config = dict(
    arch='vit',
    dataset='cartoon faces',
    experts_per_token=2,
    positions='rope',
    beta1=0.8,
    lr_schedule='wsd',
    decay_fraction=0.4,
)
Rows from block 2 of a small image classifier, named by matrix and row number. Rows with one number within an expert belong to one neuron, the router's apart. Each number is 500 + 40 x the weight over its row's rms, rounded and kept within 0 to 999. All counts start at 0. Numbers have three digits each.
After each expert's rows are labels from the 100 images, of 14976, where the router gives the expert most weight on average: "peak on" is the class under the peak. Only what is clearly more common there than usual is listed. The data: cartoon faces. In brackets: how many of the 100.
# router: router (model.blocks.2.mlp.router.weight, 16x128), inputs 0-127
# up: expert up (model.blocks.2.mlp.up, 16x64x128), inputs 0-127
# down: expert down (model.blocks.2.mlp.down, 16x128x64, transposed), outputs 0-127

# expert 12
router.12:437558513510494485470560495429468558466499514538553507456471558473477429454563570539530453458518491489493422476514514478469508587502449521582556498557429482512472531481523470481454546477536466516518395476475516545418498557476471526491484430534502531459531469445574495480438492494416512538562479560455503520453524563479457459518506500480570548481519497535494505514514467542452531508480
up.5:499506518400490530436481457378463493477493516515498481512493562496500598535493437491495459493524510502506613519512428577549513502512543494434573518607482500425535472522455503494483480432447453485461485516577555468461498562527490513493560433541525460482546483523576462498473488470576481551502504472483484531524536519456517445500427492535475492518537475479455524532502470500512501498528
down.5:552506455410510549496491507498540504511532539523534562482497465480499483547537509554478537494491458557565505556573498489383398568479519529471499494477480514524471570471531565515453525519481523483493428476504531445509566464519469457511503546479471505509497468513471465522582458562455545450523453442444431493546611462424499496521432546512529499493493525466553458474513504539489459523461
up.6:510498486548434459529534494465515468518506492457431436537475448453505559466448513509504488420516487494496459529531517548530525448481523478537472510482561547512448538526527497439512504461533534432559504466437504528488480534427496478527502403513498532491559568486464486514473429403540501552542504599506491495466390480549507491524574495459481479534461465527497452517562566502574472438535
down.6:511506520522474506551496550464479558473463540457502520475461521614513516451503513437526551549405493487489501523487508535494493521498456535528555534519463567515520431580493556517463584478513439503522507515546450508414495554421438514490531501591494467461466550487457490511470443474547444474490503481525519553512465532491528485473518504489467376601468536449467530521522445546512521482478
up.7:451552430523513600500567506454527567471571527465512527500506463473473430444500523568473449571518539528514494450448566418495494546467440505502535525479420496470437572465541484569439530472503503455441536532498505462557461520530519495522488506508480475499456527575535454491480506513484470447547434552496530582490530515515505554506423484500480534552504493500575552510530510507454471502444
down.7:481539534488510534434562455408576573486492476467461496497582482518471504519462449498457447498502532509576559470528514423508519499413533522488469464470546510387517468426421487565499463475495523465523493454526473500538464537484518571496469519516578485478531449545578464489522529530468515494509464505573492520484490487489524466465502434515507445558461537454586576518517464515462518502514
up.8:491518468534488490510496620459491618447545488485495505560396485477539480490498502564485437461536523506471414591547477532520538545488570508541510453506434458532491454513477488464525525528491494502424526446495473525498542472461475491581539470507526473491517486521421505520525465385506531510437432491563444461534471507475531504497540498549481500491466576492466472531488472541495489470453
down.8:539459449503516527433513566445505508489509530541500536467489529558504483511431563503517512502441464449521489506517486565496462508585541473555481500508482558512478465541498418471462573471524456480482490453571473475445547560498453486536566506599520455503526537397492534481451457523536462503529490438469545513520485588510599446475516516526471512589466533460512456561462479520527482462501
up.9:465581506514514506567565502490463565466545530555588505465501527453551406452556553493508454466524475489449430465486564489470500570535464559547511482529458507527470511476506416476476570517499461486499443464490514490467484519505432517510511449584505479456476437451551524492441511504420507498551477526430525530471497546446482502537504516459539620428496538500486506532517519530467487521500
down.9:546554433525515561490504575453482509477561456467467499501499483454524472521458515549471372477477472453486424515475547546518502570523514477482504461401481428453496583499479448533534515462458508562514517446477480449499483511473505485506532491576473476571502525501563480544482498501477511497481483518477519468534460498501551399509523541478486504445472538539521486623510490574457464551450
peak on: skin (42)

# expert 7
router.7:499516475518534542427481487457506530452441473497460561435500489560442523538502490472495436487441590594558516520487462455515509517490448551524487492434556481443489436464495499487540483467505477580521479460448485546468519518516513494487501544479496500525566433510586466538550519535552515464465560574540556560445512549507488413488515499551471420536469457477538566492509436513470490490454
up.7:516466550513455491598467549539518466514460456461467501544513497436559486483499470480446527552568486421454438453519561549504575506519530453451553528494474434561538505561549478472533573518495522446452511569468559413490492455513499431503437477514495541543469507513456546499465526480479436446442509524466487499507435446484493533557544535516505544442533553533446490485542521524524537517475
down.7:435515584511464556454572519455515521494470486508526527534524523526479507491444543524453474506397459537556450530484526462532580512499577526493460482519454578535465501546469468543547523427489499450576499506525537581474433573540501453490524471565526442542450483494489480509517492468564390540464456448547533519512503511465523452518431501537437512550488517483510533460469463514507522528481
up.8:502470485422530545522529479469535535486508415499443495493495433480505501533494478579482424461555537548483455509560483456489542500462550492502556458484515449485555508482476431554586478519455602459457467446471535428523517467507457508520438496517566513570536475570464487544573520540541471530416507497545475488559489472478586487564507482536505505509443549480535477524472492553485539527517
down.8:531464613481535449477521501461497522581423482507526481485576510496498485499459514479470516509492455492493490485472481489451557523510551567542479363458441487456514448507509483414503518583446500519542501458516472488465560493471447553429462528535507511506519557499513449549479471547518485583495514432585553439474454470494465512484541488476503465484439539544521542519531521535453442540489
up.9:514468489520489448561425556569518548495516512483564457514469458440551427454535528496444421541539516503489448465459529569528516471468557491430483474476514449552460584503565491451454545443479564507529521559496533424468503477511478500565507452528530478493500520482449541435402544453487480481485526531472515532527469480557539547553550487488517579458530515504490469479477557506560494497546
down.9:543444513518549519501526575494529435526467450518542491507450526490552490465471502512495492473448427409477499521488552546531561517606533458517465506473466492534499429540539426475482512485523461475464562484509472485536509540492506489505475529594490552579541482450526523533433451518469455520487478476529535471528457535387524508454440551483504503530468548533456542576514460566586481477500
up.10:534532534558454433518430561501490504470443509492489532529470455520541498495492516524489482555467534445473478481474537446494511469492492517523462555458506562507518472572472564502537502482442469529522524555471524518536484442527522408501462479422450522519499459524502548582508521477457445464409546536461491558532518454571384539478558514547545468494589442527433525441498514477466512519457
down.10:450472472466519531498518498559554450549481470577527515448534519500533477461461480406466541520540487467536527474455478500469547558537478498488510454499461432460490507471471435497443561518493514537448500497480475493496567498529525551538516530531570490491525544491474577445503508586471481499565396438528531505393489530466486489453487449415504546533413586465504512530489478483543538459528
up.11:453547495562465488460527524501510421469454439505521512519511608480534501479473566483443496530490525450484467557476532534542560456478509483474481555533485500531434475535500534551451504562535500532451510571510526509569454533513560452488464480492437478491460505536494520469519495522412443455485427494423529538540465463557483586453556461462517514524586494482432529511549501482533579513450
down.11:401483538439572532476492489504465550541466499557512425471554503470459471489547518498459563451462441532526536436480479478502562485538511526532512449529478466479539503455527397482506563581462476474486506443524508521535581523580518533501507501517531498513474478453505487525491437557543447553496476424533492450411422567454522528521510445530471550488450569508522511511528514478479493543540
peak on: hair (33)

# expert 11
router.11:469528504476574526553488524514439470455558454473527506447475470468554479494473505481458507435471430439496477472477463569566516526571490549489463490510445479546448465470457443535477513521506468513482519492512470508517466535462526517565526555542488508548503449528547523537532488571525514551469419473528524490481519482421522488445532543411567556515447580454434494583466549516564447447523
up.13:462445531480513447429536472516547466555440468512502499518525468458410483563533476472562585476470495505511520554555497438440500478501464470486458508507606531479463571491530564507466467475511547472512462483566553485537503516538525506481524493491504530467528520463468457476582448554448539503550527466423477459516473519577546520502575455484428484518496481413510427499481544434523546522495
down.13:508561584560533462481515552503530470487459410487501530528532476473530590494468494551527494461429429419491493572480530508578536553501529571515466502460522493500530529497479593533498465490478509418562538533477568471499475512475530469450515480438485533501576471496531484527542442542471435520464511533461500483527427423538481512482548523434544452470499513553507466470554506512527573488501
up.14:482470540595491550495518463549609476477394528522463502479550554506460459468490507458543567502507519579561487544518526445502455451480525477530551445465520469520544475498475527521477496459530583464545445507436536531510559530463436478491524460503568462446451579463493529442549516427513510497544500521495509421474547528469485550460440485555492476507476469480482481470492430505476563493503
down.14:414502537536499529510490478491529477511454515518482513546591573549457475479459468440438567554521500600525509456485564470472539543513546514519505413421490521531515437475458420501432494421526557508538488509485473523530485563494432514474535501525573415510449503414491525449496532455511523477492499483511590494478537471419469525474494495530479486452490526470522535466505466485541541536529
up.15:478457447496482494363513499460469525516479556521499540580471597557510622575513516518419446556521512530460559544489475489512510518468443522507490488519516491455521481492475456498469547470507467509496507561535517495415506521545523485519483511492484380469435529494565444491511445476495482446507506474525520506507507526501523435543472507558428521493537447514509552462485490541488549579475
down.15:513508493530468460502502474503477547456500521504501505467469551512505571572489498529485521540510598467492495542532485518485539463465448398546527545615500524471553364551475476497588488576501447571429500559485478544484450430480495531488458461476444483435442452495489550545503498438497523495529498465547478536496577529530512475486520516518481480546520470525478581513491501462531475515465
up.16:516498572502529481455483445561545487584486478432472455468536504434509483513459431504559504469516534499466458501498517440509463517528461488519457533467466486545454482508538515539452527519602522492523548515452504517502484504462563466503449509475508556506449515534507570498505441492421549518466493495526561520471452494544521477506679470418481523451468535528494496476487503438552433450487
down.16:460539499520454473490578566510513546496533499484510584505546477521511528522498561472501486433504491446502500453552531524500490490550499583442472474507499568531432476418452489451466542491422469467495492453581467519507469447532480462539450541544491565439520442540507513456442536574518398494516471503485477529566565492451523504488437495487534488594507550456522527483494583455505532490518
up.17:468478488480535511520478490515473449513520394471472459540458473470480497493486430494462513460533517539507540531470486511512594499492517480417579502506513428463440548483503526545474455457585544495522482491484548483534512541545551473512511488458478458532461506500492581470566576509580488545523518513456479475492434523484587496500540491456479548497480496446457385545574530501545473430577
down.17:465507572471509522446552502435526517563515502479486530492458534488494520562505483479581486518429434459480516573462505507594461530603484524552473517527448540415475479442510607547469482480474495452504539457612526457471470534476560500437517456517449495469569475501489490538491515508497523585527474478546509484528470513523482472439513518522549432524495530528474547530474417507497494466487
peak on: hair (95)

# expert 9
router.9:512520486562408445508506607550573490475514548506489500609467472514525485500512499491538487491521507536456459473482568512484507478513483498493471471431492521606539516551518539487546557495455515543448555446453448487557548439512465427531498440472552492526509463467381510480460544423463512442546491463478481471528482498527472471520532496492528541445535477557495418477465486515482545527503
up.5:471434414433558568503471477542517474488501505476451549503528504534446448550553458484490554495568467584512523550540481520428485523449464521453483513556472488438435519434513486553429523463508449524464496472539511506442511478510502565564492580526536556487485498519569463474536512580477508462537446484526509516458539552404534433508435527525525498538485498439501523510491558515543489512528
down.5:575512498459481440530447462491488490490530543458519529450522439541525534499436503529548508516498502458490533493444451474491429476461490557510490586501503552458545563520478500556526453466556484435512520533511481506428449461468555490487492536445485567547473496528535483491490525514528479472508552580508502570449537508586420462489517504499594406505561432530519464454509589488503433491517
up.6:473492474522508490536583439508528452593552507504492472534567490459545550440498497512483502488574431461507550478467528467543512465486449417423524533511488526510475543487484540625457499463578533470535501506512548406540439520511499496513488483460528477496470541500485498487502540503492493487516451473553420497525503441543578594518445467446478535507465448464512476560498517481549504454567
down.6:550547528518473469588447521519547515529509550425533438558523452520476474536505440466431512464471444465466485456493550524576564435520558529450447514464532552496534448560515541472562525521445444561495602506512502463508501476469461477457476506477535533527606455486432521517470562408502504492501499469551487478484457466529472514460528544517560542456489487527478485561469496489497455505517
up.7:511493530490529495511550458505507505525455485453435540519492500532523494469511510489458538483520545578511509576560373440418490547485497463511499492517446441498471464520494490594538437486542515475472478484520562490492469478507485509497513641477548516555443495573530479583561514530515492522481446483593468445511488470461546464451520455539484480493480528428546571486512512485529466465454
down.7:471555507482499452513456477475452576438547474471495488480513470463552494494521460509458504512536531526545456573528489491454469551439521536522516524525502537452489485486408573533524440493508513484577468494517462575517456401509575565539580488436477554435515530598503474534567467519521545472432456467461411558497517467527439496520549463534482480496521520513535472486515517479455471503453
up.8:516474466425550523484496446466454537522527523487534507402516505549516491507500516429473536532440483477536560491508451509458456496511463490499449561536525513468493438511538408501484513559528472452482511502536498490455463526466502588515474621519490593474510480481591531528508507528478504480516527477555527535473548522476491489538390507504540545578474489488529599525463461460486470407476
down.8:506467525450576503496496442469412501457504516508485503400482491540506476471432582463494504509465507443552489553480399489478452566486513536543472530572472478493458475469489452520521481486546456460493461464552479558472493513428539513537497573542427540498534556538562460571523421579498499545482496520523565488478540578484465464449518501483538469564494480485541520483469567503534467482503
up.9:545425469532452458503440458473559481471473538520483531539525518507430551509492506597534492526568541480474553450522548485463502458445455530544571470507539458486552574493468526482436517538499497493442488566461496484420520479503482492469456428483485496459508505511452542458570504480479469442545564562461544589448486578508495514497473539542533436544544462531452468545548491552511538503525
down.9:535493554558486466489509526484522393464435480482569497542496502502541525503495483495554456509526463444463523492479536502544563497497524487469525456508526455522551500518470427503510555590419479530414512516413500412477492447515448500530432472497510467502485488510517562420537472506394492522533579514463493502488424543470498513542492554466512512508496535534443440563500541552522533572538
peak on: hair (82)

# expert 8
router.8:490554582560531425468456469538418504481481434536453481477523430499552547461471484458522522539455448432489477526443529527486521512506547569494486504553530516437492527445439547485513426480441518471561542498507493518521463497480494555515541521450495488462522535524468528473478446566478552535467503468441484515500409462573465543484610474428484445498483511518504481441470575496522524523527
up.5:480517557510484447464500502557450561484501444563497491512518441413547522466486430487450448560500500470457466536473513492496572513447536552525457535525507514449470543484478520477484466489476490508513530535444559540520459460546493527539539488432541507482489530529490546480495483520461543490483486487428472554482346496595473552496602452477457501462537517560498463455447541489550519523556
down.5:444591517521504493514437549507466511474522512513503521546486481532525457457501533467409528503429498517434484523477534524501590466497537490483483518584514473560502469529496516525564509512503527435447495521511522582492492487538452493521518527539493507415508507518369508464500471486512571494492556471451519498535388514540476516561569489493479474508496564475446457425440540566549564479523
up.6:536446471520441487569548509534551517506469575522505530508482536540472457509470560501550565474534529538518465486524551449422459445410493489516502419442553535476527476532528497460439523559523505524517447498420478517536528485498450483436425467486491498479420428500528512531513514439483485477532561498580489538479554524464515523535479485587511485567533447432542547561530459502526473461504
down.6:523458457417467534560505515501522514505546588553467487530441548527490483556502426539523496538538552550497460474530516547486417484487475470502551500499486466427489539474542490467511506470458512569474514482478459455451540491435500452494475441533428454505438493529527457594486517468538496486457490520549452582491553540452545430488429546567530529480496448466513527585521472485509448550465
up.7:529572504509481516601458504518476522434536510474442640464457485521537516448487497604474425494553506483472427544539514537479463547504548524556583550499490483507526526528483482511549488536530507477498541502424471496423466428480428489500513529480526473475488487506461542521507496491534475442412480534484475514551534481507472453530469577559501430474509565516485498499514493556454539483456
down.7:538537555561529442493504436485499470445525455425468510481476505516573545433460541589494442501572412444466446471444521491541528560430515548519500493463515559504503495570436455522488502454555512412544543507515512485421435468453520494544514530468520472490554517478542474472450460475532493528495464505529466485524498441546507480521512530464525445582523556534475465514518553552507547460483
up.8:535406490509483492488497520540446433532529483508567502592409562504459493522487400490544513545510441514458520494474454617515585434495506485491514438497504493467524571485544519435430500466524435524472558511519503475460518624474472544551479500523554459493520478436495470438465519475489520471528548483515529450460460481535536440477515500484533507504535462506502465478497502568511523481531
down.8:483542487497544498472479483472475503503543528491431524494492508512514490449446552527511546475501517495467446474469472542491557496549524480529498558526513432499499517534520514507526527492542519438493527487556524587482519546508516518529507566497493444406541510450412506420509477552534613527541532473475557486493404497511485479459569481477442477538507518426471461389437523465563508386508
up.9:521448459447468487492498464479479517538510529539550453476517553531457525517497449491551538486504496558526575504531400545485493525525482489600581406517471462476533462479508502483474506488483478554433430455504495511517620551471445512493479451539522461483523455481478545498524528489461520467534444495522458449489487596477564431451507515512506560522411495480477506534496389469462513498505
down.9:540472553495498421532471476433447528524450535466516452394532445476535554495493492561549478497521471427460500510493483448494443566555601496475460537492579549487507472610481546537476510495510459460553498550551532473492473496494431535507561523507571489445539497450503566544467488479508471508492540492485499544530528468573450527489553430529484498468554512491465469500451531477491433530520
peak on: hair (45)

# expert 13
router.13:518395495453565469493484466524403494501498508503482572459514475517554496490459510465452456578536518515550522525487433459496489516457503481544489488437544441400522492493511458459470473466547506508578468582480513477475490470482499526520538521477537500509535544505595496522491497538531521487404561578602544527442542443535478482489505494604498461504536475499498570469475518484457478494496
up.5:591558578482516461483516445479505541476445452443511525496505460501496526500489436508482518525443510457514600489574452515454556457547526543538463534537460553474570434499501552495494460549479514443467508541486515477458462462444457538439499538477523557517548445512547466562489483540503491533435529468521521505516476429584454488479536490508562447553516497563487551452506493543523544483412
down.5:493585535450543537473527450497540475582494494471524573488606489451425565549463472527480487480445497478512550482465492492573480534623447565554486522478477534426478473461489542531425498502497550514528445486521501495428491511469538479423525476469490519506583519521509485514463487568460527521499450474504554519477510534490444520468508515471570476511441525525539563459492449477505466538446
up.6:532432442428544498467447504514484449511570540528497530463482499453535425515480523535468433504540528514498439522479502471481476545483518430494477553477525435496439582511563482511453504424568503528568462545567565465500507499537584479574535504462523510489509530533547516485518501501493498493472507570467442501539529485510541516527429466516470568454568470464477404458478591494507449488522
down.6:535421462529468440496449535552469428501460504492525443452514537528524417448514547567463461464554507522461499489453440474552491501460490493440498438488525440536476500514585468472464504553504468535546521541452539490561521539526470512511487533545579485583536451496552531449562490499482543454530499514424526477538499449463525587521498444502451544490555526511451403515490442501511519513525
up.7:525461379449500525498478496489486456563607504565535542493469511483522452493474524493456483546517539573521442483460460490476491588490494400539483541432500424472451581518556485497473504428568517508531430542501511500474544526531560506541556524488510495518513594544490515495526536519492489487477501586522470497458513500525518502513425480490527550462512492494516417497491571470524433507522
down.7:525488447608500461519499480524431426459457521487547459495510569524513475429500584527488479424558469525433551464424517502535484505435499456542510459514512503518487475520524437487454517555551436522566548502464509556509530573529508540457478482536539441496548473437527524441511479453521492485558517561530507479467481463456497543509436471492526579487535532558463478531552449554449512458510
up.8:496524459445510609425429512421582518477439470433466531468482482491428514576527455540541468421447532530526567483530524512541508496466524534487502505493506511438494454451489541529514519483458465558507479460550540537462517520495533469516449504487494530550568455503513472534578490509547473496520478486491477558475536546399470464506460522498535434532413507490483511494511412547522487450449
down.8:523568498498491529483536524408546555476493511434447438533518470462477424485524474495465449420509478587479472477490549488451497525489504530498522412495506474479480551472448478532540500500442548528473478419572535505543517558516525584556488579563526466535540468531499461465532518503504467520524450495531497375480530531480546471537499476491518531509433582459538458531479506538448552527484
up.9:513447447430539512478442496495489458521568545509493538471473497462546438506494523551483436507542520513507447515486504462461457545486498427495492550504530411492410593504550491498462512424577485520558450521536555456505517484520561496567559502489525531511505541538506527478511495519515503515494505609462447487527547469502554493526415483523482558455534492476489407495488604499503424494527
down.9:525449444545477498486458545549449425501419517457522471470499537485495437457518580576487469439547476512457524500455430502481476494438506467444501475480541453558481512525557452460458506544510461561545511517461551494559513551556467496512474511551546466571517474486547529476557486487489548453519537510438502441557485471451532564508473450528461575455558524521469402477482449509447520514487
peak on: skin (42)

# expert 0
router.0:497405515487584503465499492492506471562389487474491539447542569533428528536523543485510440516483514505549516530502513454518465529474486502500500465443506445481483495501495525512465493482563555539587454480476487507402458485453504524454450504473461498518555534441573456473480546541508533541504567549552582445461514491522468508479497511558530394538476460526549584464512437518504515529501
up.5:537550449513453502516466569427545461459489465464534487560509527477470494564523475608474519506521541469414456487492529549500578515485552461475517527457493454540513551553524492516530527498475524465460480566503545476494534495520512439503495464510455491531526489558432477489545514503442443411450544522429526498530419521540533512513497569469524534489531528472437411540580548484508565546461
down.5:428517521568513524526522424541477431518418504487461455491517496486474516422430524531495491432523513548478529472542490452527592473484450525498527513533494534506502476453512455469472465536552512496520501547465615463521484554531451454451527451487527435443405490536478545492510462477497446525486525578472514525462400438459513584534557484520528510486542480483451506486575517482508497486543
up.6:596502478480427483516381511452538484511515524457457465530493455460508480572528450558519471481455526488476490429413601528512488468505516483433527572546515441479510514458465562540489479492496533515526532534551509540462486444514553483489456499482487536518554496591485480488523540464520452534490566517505433521525511487453507507527433532430507504479553459565469431507492527527539443563456
down.6:502536480515515462514403569468465515434488508566490467549468468557485473520594488458461477488437452474531504546518503533499386530499568571531559524507511535444525446462502564522545544486478481552479485406506539544527518480454547471491501430516499541545562525487483463558510473517482556467484493473505463458555589471478463465500536536554513531509510489511497434518507494484407522524419
up.7:505473453452484499493473547461457525513510457490492471565454431417561510540550477548452438540529522490440453439463482505519590512474489444460507507533482450530483565534541442541514503449459528488477497513506528431479517482563564437550508451488476468549456541545475520553494547469503428498443559527461478513553419495518549565606509480466519558463521499511477443514533548528518506560484
down.7:498505541457509478514450431478456458505482464526475469442536424460473577469517543545497485478528471513517515517537457465540595490545507535481518537549514590499497480487431518495529535476468519460545429522522589485515528528586568436449530449486458523476497558455458500555515444489528467530466545552454545504495445520482485560484614464595482491510531479505485521481505529445534430542517
up.8:511554533566481531491423518499524447478481471464434489501462474469502501531592549580489413436504553501481433443477511510507492529504481470497550542485538449488448533474484523526533443547454620547545407486500486526484430479543504481495510454503502486496516514535462511488507550477473438560487565538452503511546508469525480543575483536448495460466498484546532457467594556497543551514433
down.8:517566463566501493470481483489416470489450520509465479511435544541565545501576537521497465458454483492426477554465517542498475455424508507484547580592593527466541406527467517519540502546535453573520505463536518507497535396497527425536518450477481473463480508516513488528530463496501495508502544511478414518552562469530489486475497514530447446515563474521479462555548523512496470564472
up.9:568406496428434461441405524495535457538518508499482443502470437482531498549482447491509553501482523476533496446485498508486489490529501466477501557537523455504499535472503568493490514532518519557518486466517460507560515400473508481534428504490509523519556457558470564549489496535473484524470615528463442538507494532479507530536530492448474522449494489539430417511447519451580394549503
down.9:514526504509477493484505541469447494488514493588490497477465478578522451513566449519491413492441491451484535513515471464514388516521492542505508574459508543446536471513481553510546529523446475602474479452523495464547549420478542416522505465470464512543524470506504496572494523511420565427477497488515459528584547449517504507430509539563530463499523546520542500520524461453440489558448
peak on: hair (74)

# expert 15
router.15:501512531500448508507550460458487545511505481547521512500558489528452535468493506514518530511529508508565568493559473441455514471451539478447535510535543577435519522508464535500481451472454516421482414537553544487470434539532453555427479484485482469434474527515557484472516515497456481448531524481484475559534509463514464560495465451561478473553588448437583537475610472485452563455524
up.7:518432493465467540539442559543488552517504465502515506507445489476532501493524452550437468518530519510515437530441457522507565565508501477534510466467447442545436520519585440447488533428483498552485545525430503487476561462524535418595543465460473484573479515517490539514513565486532437476410521559473532495502447558452556489546501506522532523440493536550457472463522475542551477519544
down.7:539443453490496506501431518526557459483498488485421466501550443542513555573514436493491530566503509456485561483510458493489491493513512421452524542462552463525562538559558459574551495485486469492455563563494541452460470446476540469513508543456499550613546499451491509493530530539546481417497551519469491518544449453545511486552519516524544511450487495587415465447501509502476553521504
up.8:445506410493512497508476471491531519523527594479553544418507557508533504479548539513540480532549537472567483530496507471552444498492448433490478600465504497518444483558544508492477551469543494518519560542495437488545519486417530443553505508463508539468497525457519555532501495444521549448525456557487486515471564571496441501456449484541517529541486432497466561467418467439469471427477
down.8:527565499539444518472532504438556624479575536409531524499447481504541481534516528535510490452530497504563410515557544492538442592450454522484492481453500474523462488500454538494525536444472470482534483429521427565498533489454488508597507523535469505425534497514465474451475477471421510455535422516535509494504534564472507433510487524480508532510476508465570484526467524532472496518458
up.9:477504429499453587487526476439506525498541437476452494522518477478463526485525404516502536487587541579512544553560485475421554483481466427467558552480494523456470525544555398572519515415547525453473512487476530462460467494517448526484514556526500546494480499518572464497534505462542495437501517542485473537528498494494537423491460481546437516511559441468560491529561493494484486446513
down.9:446539513550514518470571552465489475474468447527518477520551491545486454455434549442437488482388506472524514530428521501554563486506542540459452492517479513438477491451452475488466516456537480528514514473504441550547479645492531509478558506505513466474470504525537528473543518538442493500503454498479561569487542503523505490414526433465504487581546471389529515538458501503540512496493
up.10:533473524525495504467479554487391433470416381512428517452494473530467479520492511455499520443443472536503494555472514513465616467527508525416479497469534497472502459513505520492552478504474466615511498487450487562524484559531487515466520500572491504510472465567567443522509460551526435477464597484482535521529470523498531480487536505497454453519535474469494504546573490545525483558491
down.10:482481509525491492517507587443506452511464455569469469534580487568453519501508492428491546442440494455502516566471520591509568435551566472492526432497490452456498463523505472470512523470517525479498544463539485492508556620492461476446540504593522522469550551472497527532531471541547465512488512448457541494535524542484511446439529492457472492469483520410475456580481495449550482463504
up.11:590497493534447528544389550471522410511432511498499426448522485518532483534507484458513504456493505444495488528475536564534501487588560467442492538491501472500456473552510534507564518489455475613527483535455467548490517506517473487497474530527513527504488524513506609529486568472504365483437542536452514520551517524454449484485479511502479501473530470497469509529490509465584426489482
down.11:540475548500472437483474550408504542485461540447543447510516483461516559600568458472557473480486489441469469543482509545517425516505538490426510473477612471487484496495448574469516503491436509525504527489512559532496522501482506591528475478525479479424551506461512521506434465459455486489474548462467515496510542509528430518526599461462509502437596487547480480522450499501489529571517
peak on: hair (82)